Rows from block 3 of the image encoder of a small model that answers yes/no questions on an image's attributes, named by matrix and row number. Rows with one number within an expert belong to one neuron, the router's apart. Each number is 128 + 32 x the weight over its row's rms, rounded and kept within 0 to 255. All counts start at 0. After the name is the row's rms in percent of the matrix's.
Before each expert's rows are labels from the 100 images, of 14848, where the router gives the expert most weight on average: "top examples" is what is common among them. Only what is clearly more common there than usual is listed. The data: rendered scenes of toy objects such as cars, trees, mugs and chairs. In brackets: how many of the 100.
# router: router (encoder.blocks.3.mlp.router.weight, 4x160, trained with AdamW), inputs 80-119
# gate: expert gate (encoder.blocks.3.mlp.gate, 4x160x160), inputs 80-119
# up: expert up (encoder.blocks.3.mlp.up, 4x160x160), inputs 80-119
# down: expert down (encoder.blocks.3.mlp.down, 4x160x160, transposed), outputs 80-119

# expert 2
top examples: count: three (78)
router.2 098 [ 76 165 122  95 106  98 116 139 155 185 128  99 152 176 151 137 164 100 145  84 110 102  91  92 104 147 161  76 124 126 204 133  68 152 144 117 193  63 155 132]
gate.0 105 [110 141 132 114 144 118 164 173 137 191 138 122 136  70 115 153 132 182  97  90 100 141 160 146 135 154 179 160 172 105 120  72 138 157 100 186 175 125  88 214]
up.0 102 [157 140 121 136 100  89 118 164 141 168 126  75  91 111 106 163 146 100  88 109 143 139 110 147 135  83 158 181 144  93 125  97 198 159  99 172 149 137  60 196]
down.0 093 [115 138 109 125 159 126 107 110 137 176 140  71 108 104 151 126 112 129 139 122 165 125 158 143 106 199 139  90 197 150  88  94  89 123 174 130 153 125 143  99]
gate.1 097 [140 113 139 104 123 102 119 130 124 149 140 115 158 131 124  97 102 115 133 101 115 145 200  93  81 120  88  83 139 108 141 164 135 182 113 113 162  70  45 142]
up.1 098 [150 176 188 157 130 155 142 136 150  82 109 132 145  75 120 120 131  85  73 166 133  76 121 121 143 103 113 144 153 145 118  76  99 110 131 112 110 182 146 154]
down.1 097 [ 91  78  85 141 111  74 162 154 171  78  90  81 133  85 127 123  93 115 110 127 174 103 167 136 106 148 146  69 155 117 147 126 103 125 127  52 130 128 112 128]
gate.2 096 [149  63  98 117 186 186 135 121  67 118 140  77 155 166 117  73 127 144 143 152 128  74 120  58 145 120  99 137  81 190 165 110  61 149 125 121  95 174 114 143]
up.2 101 [137 136 152 108 132 184  52  69 104 133 113  81  96 117  90 108 103  84 127 130  94 160 130  67  91 135  95 112 160 180 128 148  81 151 171 128  59 173 133 135]
down.2 100 [172 152 151 135  84 118 151 156 172  94  84  96 127 111 164  79 133 106 167 115 117 129 132 159 140 123  99 133 179 116 205 108 108 170 119 114 133  99 104 165]
gate.3 112 [ 96 185  80 119 133 146 171 160 195 129 165 141 118 156 139 183 174  91 107 139 106 102 164  94 134 115 121 133 132  97 130 194 156 126  33  63 124 106 157 129]
up.3 107 [119 163 114 117  71 156 153 154 174 154  83 200 115  90 101 125 136  88  75 142 103  90 160 194  82 146 153 104 144 148 140 125 169 141  95 143 153 140 104 136]
down.3 110 [123  82 117 135 123 123 114 160 122  99  88 172 102 121 138 175  88 147 183 135 112 121 149 129  88  78  95 120  79 164  93 154 143 100 125 115 139 175 182  97]
gate.4 093 [141 173  76 116  91 104  88  95 137 142 106 120 114 146 165 120 131 171 121 108 140  58 147  94  78 129 112 125 118 144  74 135 121 143 120  56 142 141 158 154]
up.4 096 [116 172 126 126 138 117  83 105 157 100 177 155 145 135 163 162 103 160 139 122 122 153 124  89 103 148 151 177 112 190  41  76 161  81 130 179 146 171 103  74]
down.4 099 [ 47 120 118 190 116 142 147 160 156 170  89 172 123 172 139  95 111  66 150 149  95 103 153  73 117 179 161 107 146 114 138 126 107 117  93  91 158  73  68 123]
gate.5 102 [141 201 100 123 162  77 157 116 139 126 135 144 129 151 194 170 173  89  92 204 131  87 118 129  74 168 131 108 118 117 125 101  85  94 102 192 103 141 136  73]
up.5 103 [132 128  57 124  69 140 123 131 119  60 112 123 131 123 112 124  88 125 155  78 155 142 131 129  99 135 146 123 126 132 138 121 120 128 160 160 147 113 146  44]
down.5 107 [109 168 138 112 139  61 132 120 143 125 161 129 107 208 154  47 132 117 130 148 124 179 178 155  62  92 118 146 128 183 105 112 124 163 136 126 121 140  94 173]
gate.6 097 [189  93 106 129 103  81 105 151 167 150 155 100 120 129 125 114  65 101  85 208 104 141 171 135 153  59 128 169 111 140 197 159 165 199 135 181 136 177 120 148]
up.6 099 [188 144 126  99  80 149 162 106 199 154 152 150 116 123 124  94  74  95 131  82  72 126 139 170 130  65 149 123 187 173 149 127 137 194 129 117 127  83 136 125]
down.6 099 [ 88 125 111 158 138 108  54 118 141  94 121 130 198 163 132 170 167 139  89 102 163 155  41  92 144 238 136 142 174 154 103 145 137 109  88  90 102 148 100 146]
gate.7 092 [136 184  74 121 158 120 124 118 169 125 152 132 133  47  95 178 132 115 174 119 124 128  93  92 121 111 138 147 174 162  84 177 114 156  70 136  68  77 169  55]
up.7 095 [ 86 120 153 143  97 182  37 122  83 128 110 161 140 131  66 120 110 121  77  77 105 144 110 169 120 100  99 148 126 157 175 127 154 143 179 107 133 132 107 117]
down.7 092 [ 69 160 182 110 129 169 132 120 130 121 198 124 183 125 136 162 181 192 126 154  97 132 175 141 169 122 156 138 172  87 146 100  75 103 131  84 132 156 119 128]
gate.8 102 [165   8  78 139 134 118 114 107  89 107 130  33 125 116 108 160 101 106 155 122 116 148 132 115 132 176 109 140 114 116 122 139  85  85 142 106 147 125 141 132]
up.8 098 [141 249 123 129  98 141 169 103 136  49 158 192 104  69 114 118 141 156  63  67 131 153 139 138 128  85 161 120 115 101  83 105 148 162 129  99 138 141 101  80]
down.8 094 [162 106  56 137 124  94 111 122 141 152 137 100 111 165 119 147 213 141 116 200 111 112 127 135 132 179 115 137 138 127 132  96  88 108  58  95  99 169 130 167]
gate.9 107 [118 136 108 133  22 108 105 165 100 131 119 160 127 140 129  95 110 166 129 122 148 115 123 114 102 118 135 153 112 165  94 125 179 165  91  83  56  72 158  99]
up.9 106 [120 113 166 135 104 106 111 106 135 165 153 124  78 134 122 139  87  72 175 103 152 164  74 140 193 190 204 134 185 115 201 101 111 116 133 114 158 131 125 157]
down.9 105 [126 156  70 143 188 129  81 143 148 130 166 158 136 124 191 113 124 111 116  89  99  82 124 115  96 130  28 110 134 104 145  52 148 105 206  67 113  81  69 121]
gate.10 090 [160  99 135 117 198 130 100 112 111  86 105 138  99 142 101 135 197  97 109 121 112 153  93 141 108 117 127 148 110 137 101 144 129 132 156 138 116  85 100 162]
up.10 095 [219 118 142 119 148 118  70 133 118 122 135 154 210 137  94 179 132  96 181 134 166  74  58 132 128 123 106 123 118 125 151 151 140 152  97 156 170 143 153 149]
down.10 095 [195  81  84 140  84  84 111 135  91 109 147 110 135 216 144 106 115 124 195 138 139  89  78 176 134 152 174 146 180 120 120 174 152 111 120 119 132 149 162 138]
gate.11 097 [109 158 140 134 142 179  68 101  94  92 174 138 130 185  83 109 159 109 124 172 191  92 165 148 130 140 132 114 199 166 121 117  96 114 141 169 132 119  61 143]
up.11 099 [136  75 198  98 119  88 140 134 131 181 191  98 144 168  86  78 144 159 137 131 158 158  92 109 115 133 163 162 124 163 129 147 122 108 157 147 171 159  48 106]
down.11 102 [ 73 135  89  63 148 210 122 147  53 118 150 152 120 178 142  97 118 159 173  74 107 123 135 149  81 124  79 132  79 146 113 158 211  90 132 136 101  89  96 118]
gate.12 092 [ 68 174 139  93 150 184 142 154 149  88 125 132  71 120 148 165  98 109 162 104 148 211 177  94 105  98  94 182 116 131  85 156 134 117 116 104 127 105 157 126]
up.12 096 [201 192  94 183 101  76 150  84 168 116 103 102 143 121  96 145  98 116  85 120 107  97 110 140 105 156 166 191 144 141 120 158 139 101 126 110 145  94 128 152]
down.12 097 [126  94 128 153 115 142 145 103  84 128 123 133  60  99  95 101  87 138  70 113 152 150  91  93 147 157  96 132 181 161 120 134 147 126 113 136 135 159 134 163]

# expert 0
top examples: count: one (93)
router.0 109 [120 105 120 156 127  84 157 129 134 152 138 112 173  63  79 115  99 103  74 194  81 100 159 143 157 100 148  88  97  95 122 167 137 106 142 114 172 117 117 111]
gate.0 104 [116 110  91 137 190 142 142 153 138 109 101  99 160 139 148 107 150 120 179  62  72 119 149 138 109 157 115  78 151 138  68 122 155  98 130 170 153 137 112  92]
up.0 099 [139 172 164 102  67 117 108 148 145 141 100 180  86  96 122 162  91 136  59 197 163 115 109 191 123 148 129 151 121 119 146  99  89 144 154 120 110 122 126 172]
down.0 101 [174 105  91 143 132  90 124 102 152 199 169 123 144  89 125  65  97 139 128 122 174 134 116  65 113 104 145 144 148 100  97 110 132 167 151 111  97  88 154  92]
gate.1 102 [164 103  81 142 122  95  99 141 126 132 114 133 131 131  94 132 151 120 132 127 166 142 106 109 174 113 138 115 146 114 135 152 128 159  80 148 190 119 149 153]
up.1 103 [142 100 101 129 105 137  79  95 153 178 108 128 131  66  79 115 142 131 113 163 128 120  86 107 171 142 165 140 145 109 144 141 126 126 116 110 150 145 144 110]
down.1 097 [170 119 116 115 108 132 108 194 121  85 115 144 109 160 125 148 135 121 121 127 108 118 146 121 226 125  98  61 156  86 141 115 119 159 125 103 154 159 147 145]
gate.2 105 [161 102 103 147 143 141 160 131 108 124 201 126 171 124  87  96 110 116 167 120 114 120 164 167 129 143 155 125  75 141 115  92 150 163 182 161 180 147  69 163]
up.2 101 [124 153 109 124 126 130 129 120  83 137  89  98 140  99  93 124 130 118 170 109 137 169 121 154 153 162 172 155  77 149 121 102 180 155  92 126 151 143  83 184]
down.2 100 [127 177 139  92 108  99 142 115 120 151 106  42 214 160 115  85 112 161 134 200 102 167 112 127 117  67 167 104 121 158 126 145 114  89  80 100 123  94  78 150]
gate.3 103 [108  88 136 122 136 122 116 143 194 147 113 100  81 160 131  84 197 117 147 161 120 125 115 140  52  78  65 125 146 163 122 156 180 122 159  95 154 125 122 134]
up.3 095 [ 93 155 123  99 123 199 148 122  79  94 127 156 183 129 118 149 108 131 108  87 123  85 189 133 160 205 196 128  92 119 115 129 150 173  96 153 116 140 169 171]
down.3 096 [152 122 107  95 193  84 157  88 165 159 103 161 114 182 142 153 125  85 175 108 101 145 158 114 135 114 165  97 113 110 135 111 139 126 146 218 117 120 107 132]
gate.4 099 [102 146 115 170 117 143 138 203 118 116  67 204 148 147 171  60 204 101 141 142 152  88 155 175 152 135  93 160 164 170 172 119 106 125 109 131 119 158 102  97]
up.4 100 [152 164 114 150 110 121 160  65 164 114 172  70 125 154 107 182  88 148 122 132 113 115 133 120 160 125 186 106 101 106  88 152 123 193 153  99 144 109 164 161]
down.4 100 [148 127  92 115 140  93 157 162 145  82 189 138 143 164 136  88 129 143 164 117  74  82 125 154  74 137 191 152 135  79 104 136 164 172 156 130 134 112 123 112]
gate.5 106 [ 74 111 154 110 135  90 128 112 162 119  77 109 120 128 151 113 153 140 144 174 114 135 155 119 150 193 118 205 112 132 141 158  81 189 148 109 134 165 151 178]
up.5 105 [118 142 114 187  88 101 168 116 142 111 139 117 126 115 129 180 171  27 132 114  84 145 123 131  97 149 120 147 116 131  84 120 155  78 120 163 152 117  62  62]
down.5 099 [109 141 123  86 117 136 116 155 100 157  80  88 128 106 113  81  82 127 149 169 129 102 109 167 136 169 131 131  87 140 107 157 114  67 155 127 162 160 166 105]
gate.6 091 [158 158  98 149 105 145 166 139 113 111 116  83 175 122 109 167  61 129  96 132 202  92 108  50 154 143 125 158 120  82 138 187  97 105  86 118  88 149 116 109]
up.6 094 [160 113 174  94 163 130 222 111 119 111 141 157 138 159 123  82 156 119 223 148 147 106 102 107 113 134 127 153  93 168 115 150 112 156 108 133 159 190 117 148]
down.6 099 [152 172 159 152 161 122 126 163 144 117 120 104 128 102  95 151  59 115  79  71  88 129 158 159 162 108 128 191 127 129  72 115  92 129 140 146 110 115 179 134]
gate.7 110 [152 127 113 126 134 113 102 124  84 149 150 186 104 101 152 113  64 131 126 147 133 110 142 123 104 163 113 141 140 140 148 130 125 169 146  79 128 185 195  80]
up.7 107 [188 129 109 185 127 141 141 123 150 165 115 113  86 138  72 114 138 120 132  58 132 157 120 146 193  97 170 129  77 117  60 128 121  87 104 194 125 121 118 159]
down.7 100 [ 94 138  95 151  92 101 128 158 135 124  63 111 184 128 132 135 132 135 118 130  71 158 123 138 136 148 188 147 101 164  87 115 148 147 199 115 179 186 130 144]
gate.8 101 [125 150 111 118 123 161 194 152 136 133  77 135 114 101 140 150  70 135  78 126 123 137  61 153 105  98  93 108 120 112 176 152 107 147 120  98 143 128 119 227]
up.8 106 [144 102 100 124 179  65  91  85  90  98 159  96 143  89 202 104 129  85 125 130  85 126 107 143 117 201 135 134 161 139 113 134 144 137 135  98 130 156 155  27]
down.8 104 [114 179  75 140 150  63 121 165 108 122  78 114 216  96 119 104 149 115 117 145 115 133 109  75 241 133 158 150 126 155 112 137 156 137 128 110 132  58 131 147]
gate.9 110 [ 52 122 107  63  94  95 189 108  85  63 120 121 137 154 134 140 102 136 146 132 170 110 114 152 114  70 143 142 166 107  68 133  76 149  92 101  99 123 179  84]
up.9 108 [157 129 126 186 147 180  78 152 112 109 127 146 143 116 118 146 129  99 112  80  64 111  99  94  86 240 141 197 123 130 151  93 142 164  96 148 109 159 114 157]
down.9 106 [165 127  85 118 166 121 197 149 115 117  86 161 157 108  70 131 102  90 130 140 118 128  92 133 140 158 144 122 161  96 116 153 145 155 188 162  84 127 146 111]
gate.10 101 [118 162 114 164 164 144 156 109 137  89 153 107 118 161 166 119 114 106  99 128 148 139 127 135 159  99 116  88 111 119 108 155 215 106 133  52 143 115 123 123]
up.10 099 [ 75 174  99 146 152  95 158 149  85 164 112  47 155 120 177 135 115 162 160 150  98 108 138 150 135 140 169  62 123 123 107 142 211 115 118 146 104 108  75 116]
down.10 103 [161 113 156 108 165 116 111  98 106 115 147 102  76 137 150 122 123 121 175 109 120 146  98 123 165  95 114 134 109 182 173 143 152 126 102 118 137 111 116 150]
gate.11 102 [103 110 133 104 115  69 104 147 131 130  83  99 154 153 193 151 140 146 150 100  98 108 117 200 103 142  83 131 123 149 183 133 168  58  72 148 131 146 141 117]
up.11 108 [155 142 127 144 161 196 104  99 130 134 122 145  37  97  87 124 127 143 104 110 159 129 149  72 150 135 178  87  86 106 135 112  82 134 142 115 127 147 129 125]
down.11 105 [160  98 110  92 126 156 102 162  97 128 133 178 172 177 116  48 156 166 117 131 102 110 154 138 138  90 116  96 104 188  96  91 196 149 148 162 109  90  73  86]
gate.12 100 [114 139 117 129  45 138 176 171 137 134 106 135 109 134 134 203 150 160 155 162 133 118 134 179 116  87  69 148 102 129 142  89  82  87 118  99  72 148 142  97]
up.12 100 [147 111 190  76 147 147 138 156 166 106 125  84 101 142 112  85 204 144  82 208 145 169 169 158  83 116 118 188 134 100 202  83 112 187 133 166 135 170 124 121]
down.12 103 [161 161 154 151  89 126 162 130 101 114  85 161 146 106 130 156 107 119 127 104 195 160 119 118 170 117 122  75 143 105 105 126 122 136 136 110 110  92 127 120]

# expert 3
top examples: count: three (76)
router.3 104 [153 193 114 137 137  69 151 175  85 121 137 134 120 131 157 125  88 178 179 116 157 108 119  87 115 135 144 169 132 127  98 130 135 151 134 151  98 132  67  87]
gate.0 097 [147 138 126 131 118 164  86  96 174 123 153 172 123 125 109 177  65 114 122  97  82 184 135 130 100 104 159 110 128 135 154 140 137 165 131 106 140 170 135 116]
up.0 094 [113 121 128 131 178  98 172 147  90 164 128 116 133 163 148  72 212  79 111 145 161 109 159 143 143 139 128 139 106  73 132 106 124 144 138 137 120  89 146 141]
down.0 103 [175 153  98 138 172 141 169  92 115 191 146 192 181 100 143 121  98 113 120 126  59 114 156 138 125 129  71 140 121 122 107 113 199 159 120 128 131 181 130 114]
gate.1 100 [156 141 104 134 174 199 108 217 132 118 137  54 128 140  92 100 152 169 135  87 123 156 136  77 110  72 155 154 113 120 150 129 166 144 152 127 114 130 170  82]
up.1 098 [117 100 127 111 105 202 115 174 165 175 142 123 132 120 100 123 152 139 169  93 165 144  97  93 118 101 108 142 103 127 174 101 141 108 161 132 111  66 152 115]
down.1 108 [122 129 152 153  95 161 134 155 131 133 121 122 137 123 117 183 137 139  42  87 155 153 124 118 186 176 109 102 156 100 118 116 190 113 107 130  69 196 136  84]
gate.2 103 [158 155 129 129  83 114 142  65 130 147 106 104  66 148 131 171  92  82  88 180 126  89 144 126 106 176 124 161 162 103  92 102 114 148 143  47  69 134  95 107]
up.2 098 [158  83 158 148 138 114 103 132  78 135  83 166 167 157 123  77 107 164 109 143 143  54 132 113 125 137  82 162 105 147 135  77 126 109 129  99  73 140  94 118]
down.2 100 [157 153 114  96 112  75 125 228 170 159 172 161 134 137  88 152 148 163 119 120 121 145 117 124 170 149 129 118 150 140 106 160  90 125 115 131 156 112 155  75]
gate.3 086 [153 188 113 141 110  97 112  93  28 137 162 175  85 150 144 151 140 135  61  74 113 110 124 106 125 107 105 146  90 115 143 132 138 178 129 123 148 146 154 102]
up.3 092 [144 141 114 145 115 103 100 202 123 144 160 127 168  87 121  86 151 159 182 169 107  97 115 163 124 126 160 160 122 114 101 147 124 143 168 150 161 116 116 121]
down.3 089 [147 190  95 181 147 144  87 118 144 100 169 148 149 161 127 104  85 145 139 142  90 100 144 166  60  70  54  63 144 129  81 140 164 106 124 160 126 129 130 133]
gate.4 095 [142 144 117 149 127 149 126  94 148 155 171 195  91 174 123 129 118 128 173 116 140 110 134 108  91  89  53 145 180 158 125 105 103 100 137 153 125 128 139 123]
up.4 106 [ 96 132 130 154 141 189 119 164 142 134 148 144 142 157 168 101 163 201  93 146 138 141 118 118 229  90 107 163 141 167 163  99 141  73 150 115 132 169 146 125]
down.4 099 [185  83 126 161 142 174  81 119 121 147  87 106 142  96 161  96  71 102 113 125 149 103 111 111 136  93 128  95 124 148 104 106 173 134 126 135 140  98  73  98]
gate.5 100 [103  89 114 138 142 155  77 128 128 136 164 101 103 136 137 127 132 138 127  86 122 152 121 113  81 122 162 149 142 133 172 169 128 205 178 166 148 122  90 176]
up.5 106 [100 107 142 144 122 160 134 180 171 102 148 124 129  62 137 128 123 142 137 146  80 135 216 135 158  96 169 137 117 134 166 100 156 139 162 129  98  71 147 119]
down.5 109 [128 130  74 124  56 110 186 133 141 156 108 109 170 182 138  74 106 173 164 193  75 100  96  77 155 122 159 150 151 119 102 121 207  97 124 169 154 142 114 131]
gate.6 098 [192 118 130  94  65 188 151  89 111 128 143  80  64 109 100 108 170 117 129 159 125 136 147 146 141 142 214 151 154 145 129 160 146 105 127 104 131 149 111  89]
up.6 097 [111 104 124 158 118 173 188 102  54 149 129  92 113 194 130 169 131 113 154 118 117 105  71 146 143 140 151 124 136 100 228  88 158  89  88 138 126  92  63 117]
down.6 104 [119  95 143 123 131 112 134 125  86 136 112 163 173 160 109 129  34 140 128 126 187 179 109 144 135 101  95  98 107  94 107 130 131 122 144 141  41 136 130 115]
gate.7 104 [137  70 133 166 164 152 134  93 132 169 121  95 141 116 145 160 141  82 152 102 103  73 100 168 135 111 111 138 121  87 110 101 110 111 105 100 122 137 131 128]
up.7 110 [211 154  79  99 168  81 128 184 118 118  92 211 132 177  84 142 135 166 216 113 101 139 105 112  73 148 114 127 122 151  71 139 127 109 154 151 122 135  90  88]
down.7 102 [101 107 131  99 171 148 185  85 140 132 107  87 105  98 106 120 169 121 166 145 128 157 163 132 121 143 130 132 175  92  85 149 126 183 108 102 179 101 130  75]
gate.8 098 [ 99 122  69 105 123 151 108 199 121 109  94 127 110 101 179  51 155 168  81 125 148 143 127 120 156 102 108 142 170 138 114 111 123 115 158 127 122  85  91 132]
up.8 109 [136 172  82 131 160 107 123 165 158 199 155 112 140 101 147 103 117 217 128 141 149 136 121 170 113 115  90 121 142 124 168 109 117 127 118  95 110 128 121 144]
down.8 104 [103 138 154  85 145 101 113  92  72  78 145 146 154 121  88 115 141  94  74 164 128  85 103 157 106 132 157  86 108 157 148 154 167  99 151 132 146 129 148 152]
gate.9 095 [ 88 129 105 108 118 114 187 118 114 109 116 188 123 105 173 145 147 120 112 119 118 150 135 136  82 162  60  93 125  76 144  73 122 131 190 144  57 114 140  90]
up.9 096 [111 134 143 149  57 118 170 113 133 117 150 152  93  77 178 113  87  76 169 132 140 167 128 141 141 100  60 123  76  76 165  34  67 111 136 169  97  80 139 129]
down.9 094 [138 130 123 149 187 132 177 136  95 117 162 143 140 157 106  90 168  98 218 103 173 131 122 121 179 109 122 208 103 105 152  98 178 137 166  89 117 135 132 124]
gate.10 093 [108 105 141 109 131 160 121 144 149  68 114 134 104 157  89 114 131 140 159 119 110  79 134 146 139 165  88 125 137  98 106  86  77 146 162 132 153 167 136 111]
up.10 092 [ 94  46 127  96  88  96 111 153 138 125 141 114 110 102 107 108 152 156 121 123 143 115 143 150 133  87 133  68 148 145 139 128 191 167 123  59 157 134 111 134]
down.10 089 [114 151 157  85 151 153  43 149 125  92  96 121 126  82 125 143  76 171  98 119 138 164 182 113 173 113 138 140 182 108 108 160 148 152 117 140 114  83 139 150]
gate.11 098 [117 126 109  76  95 147 145 150 134 101 157  86 107  88 132 176 144 135 122 122 150  65 117 160 132 141 118 172 147 169 126 114  80 119  96 156 151 173 168 127]
up.11 095 [121 162 120 102 133 149 145 112 109 130 101 153  91 121 126 108 130 122 145 161  75 183 120 104 196 157 112 110 105 109 157  64 161 164 170 137 116 101 112 207]
down.11 102 [127 147 131 135  97 142 105 125 146 102 149 116  88 148 110 162 113 154 134  83 207  90  78 115 167 118 154 120 135  77 172 118 161 183  89 101 169 122  99 103]
gate.12 091 [104 112 144 158  81 137 150 179 146 100 112 148 182 154 112 125 103 106 124  98  94 106 131 111 119  90 129  76 121 119 147 137 187 106 112 128  81 112 128 100]
up.12 093 [170  97 120 131 123 157 149 141  88  99 123 137 153 120 110 113 118 130 101  95 181  55 119 143 108 115 136 137 105 110  89 192 151 156  99 159 142 116  80 148]
down.12 091 [110  79 173 172  85 177 143  65 110 212 131 198 195 169 116 121 119 132 125 125 108 147 136 151  84 171 140 165 107 156 140 138 124 138 172 144  89 175 137  65]

# expert 1
top examples: count: one (79)
router.1 088 [109  74 164  82 122 181 149 114 140 117 117 132 117 155 140  70  97 167  80  88 124 116  76 103 159  90 151 131 112 111 109 185 130 177 139 114 103 104 124 138]
gate.0 102 [155 196  90 144  97 111 167 121 109 123 167  69 134 166 144 121  87 130  94 156  89  99 118  99 120  91 102 153 171 179 101 103 128 176 132 129 139 163 167 138]
up.0 100 [126  81 146  78 161 118 135 123  99 127  87 186 130 125  93 177 126  93 111 124 153 154 125 164 163 119 190  91 112  90 159 125 144  47 105 138 100 123  53 100]
down.0 102 [ 71 128 139  91 193  95 128 158 134 119 138 147 174  51  93 157 143 101 108 181 159 106 176  63 151 133 127 125 109  89  88 120 103 141 114 176 129  91 179 145]
gate.1 098 [136 159 171 136 177 102 118  82  83 128 165  85 126  83 187  78 124  77 174 129  92 109 139 159 136 114 135  85  94  72 120  90 153 149 173 108 116 115 200 119]
up.1 095 [118  91 133 213 109 123 140  88 141 154 117 120 143 104 144 116 173 162 127  86 102  83 160 156 117 107 102 156  71  99  59 114 121 124 164 135 112 111 182  88]
down.1 102 [156  97 143 173  70 135 168 149 145  99 134 118  97 106 104 155 143  88 105 133 134 118 150  99 160  87 201 161 151 119 126 134 110 138 132 107 172 122 183 157]
gate.2 088 [160 131  98 146 122 108 207 162 104 126  82 100  90 130 145 186 131 181 138 127  93 172 180 108 160 110 137  90 109  74 110 133  84 134 184  93  79 113 135 113]
up.2 093 [125 132 170 109 147 161  90 110 144 159 148 101 152 145  93  83 136 100 147 144 168 127 192 163  63 129 115 141 132 173 187 146 145  73  60 106 129  70 101 142]
down.2 100 [131 111 170 173 199 155 131 129 127 115 108 121 141 129 114 166  93 134 117 110 139 163 116  71  92  99 164 132 100 153 110 119 116 145 136 108 124 102 151 134]
gate.3 099 [115  84 102 133 154 110 106  88  43  57 125 138 116 127 150 170 163 154 140  86  67 183 130  90 152 126 113  63  96 177 129  79 153 115 138 171 114 121 176 163]
up.3 102 [176  70 121 125 181 165  63 227 136 158 156  93 114 135 173 119 135  69  92 134 224 147 152 126 105 129 138 134  92  80 115 160  82 150 165  91  98  66 104 152]
down.3 102 [113  82 147 145 141 143  71 152 159  55 135 104 157 148  90 127 115 131 126 164 124  80  93 100 103  87 124 164  95 141  73 140  84 115  89 127 157 139 114 141]
gate.4 096 [105 115 109 133 152  71 147 128  97  97  50 195 117 162 115 138 107  68 153 155 185 160 118 145 166 130 125  97 166 103  93 170 147 136  45 121 148 100  83 154]
up.4 101 [ 97 144  97 138  93 108 160 142 145 121 172 227  94 146 148 129  96 112  61 133 112 167 155  95 105  85 158 169 147  99 111 145 120 116  85 116 172 144 142 149]
down.4 103 [135  94 138 166 175  77 156 169 155 134 115 128 109 112 100 101 130 125 134 152 127 128 116 119  97  75 100 151 185 151 133 135 128 105 132 160 117 126 188 135]
gate.5 103 [162 153 113 110 100 150 138 172 140 169 102 110 104 105 129  89 113 193 127 166 130  89  94 105 114  69 131 207 127  66 120 118 135 151 158 152 138 143 153 158]
up.5 113 [ 49 139  85  93 112 195 136  93 148 131 136 179 181 126 107 109  69  85 164 111  82 121 152 144 167 138 102 140 126 130 139 164 110 125 148 222 114 133 110 117]
down.5 099 [159 147  72 102  78 131 161  79 133 189 135  93 142 144 134 100 128 144  98 158 153 117  97 114 136  58 110 155 145 160 174 146 175 134 147 141 178  86 120 100]
gate.6 106 [125 118 149  68 152 105 154  86 160 136 160 174 180 146  92 114 194 131 128 111 103 144 133 141 130 108  45  67 180 123 106 127 165 143 109 102  92  58 109 155]
up.6 107 [105  99  80  99 133  92 116  88 145 137 164 162 132 137 121  56  89 142 121 201 105 119 130  92 149 106 190 155 141 209  98  77 113 174  86 134  66 111  87 104]
down.6 108 [182 156 135 123 155 129 116 144 141 152  99 139 122 113  70 117 103 130 135 115 119  65 127 165  90 161 185 179 130 150 136 132 171 122  98 115  59 152 132 127]
gate.7 098 [ 98 157 116 116 101 124 149 169 139 115 124  97 129 117  75 131 153  97 171  93 121  48 114  61 123 133 128 157 100 115 100  92 107 144  84 152 149 110  94 112]
up.7 102 [101 133 167 131  85  75 156 125 176 141 153 172  81 128 107  97 169  67 160 148 156 112 197  89 116  82  70 109 139 131 108 151 145 156 130 151 157 174 116 199]
down.7 104 [ 74  96  95  72  81 157 158 132 148 142 131  67 114 150 105 117 112 169 164 125 103 150 151 160 151  98  41 103 113 142  97 118 127 147 149 141 146  80 149 167]
gate.8 107 [173 132 225 104 158 121  87 147 111 137  88 148 113 116 130 131 101  55 104 161 119 127 131 164 111 132 141 150 168 106 148 132 126 127 124 110 169 103 155 181]
up.8 112 [107 136 102 160  92 115 117 130 130 117 171  90 111 125 121 121 173 128 147  59 137 160 188 110 114  67 136 115 147 120 133  69 151  87 141 124 178 180 132 135]
down.8 103 [ 85  67  87 130 153 119 146 112 160 145 116  72 109  77 120 191 124 108 123 166 113 128 141  73  79 176  87  81 154 122  62 170 129 163 103 133  46  92  97 110]
gate.9 088 [105 120 132 143 126 166 110  77  80 101 136  67 147 116 141  85 118 120 138 111 104  82 111 123 176 164 130 127  74 169 132 156  74  90 130 142 112 138 108  71]
up.9 086 [110 131 169 133 139 158 122  76 124 117 127  74 133 109 149  91 134 122 122 139 148 103 102 179 203 148 100 130 104 208 136 175 101  96 117 146  93  71 123 150]
down.9 090 [157 143 133 134 145  95  80 131 123  94 180 127 117 130 193 105 129 143 157 111 168 151 132 113 181 137 105  75 105  61 131  97 158  86 142 151 105  52 114 194]
gate.10 101 [112 117 114 105 173 135 101  61 118 135 165 145 132 112 167  82 149  95  46 123  74 112 138 161 112 104 144 122 108 124  96 103 112  95  56 121 144  87 146 127]
up.10 104 [162 120 113 183  84 159 157 205 184 139  36 144 123 158 131  98 181 107  99 177 134 179 145 110 156  94 144 105 130 141  90 123 122 171 147 165  39 169  92 123]
down.10 111 [134  96 108 129 133 142 140 138 125 134 190 140 202 165 190 116 127 127  79 113  98 169 134 168 169 143 157 118 169 123  96 117  71 116 127  96 148 134 132 185]
gate.11 092 [138 123 142 108  92  96 112 160 157 111 155  95 153 170 149 144 181 142 141  80  98 102 155 187 192 151 140 131 118 150 146 149 158 135 168 111 174 102 113 114]
up.11 089 [101 130 118 107 127 133 146 180 132 127 107 147 106 127  92 103 103 117  94 106 154 114  89  66 112 153 156 131 148  92 100 156 172 129  99 145 154 185  92 109]
down.11 097 [ 76  95 154  93 111 143 144 141 143 130 140 158  98 182 107  58 145  95 158 188 104 123 110 102 147 131  45 151 201 116 118 141 120 174 137 128 132  69 139 172]
gate.12 099 [116 174 202 113 170 127  85 123  78 148 102 143 148 105 125  53 118 109  77  84 148 120 119 104 118 145 120 124 161 130 151 150 159 115 161 122  72 104 155 100]
up.12 103 [144 127  91 114 162 175 151  99 135 123 110 136 125 127 143  85 132 157 141 132  82 165 143 133 116 100 198 110 148 145  72 109 155 156 119 136 140 137 160 145]
down.12 094 [149 140  84  93 132  84 132 172 144 167 140  83 152  82 152 192  45 146 131 129 117 129 150 136 148 108 103  99 123 140 136 131 169 184  82 144 173 126 142 175]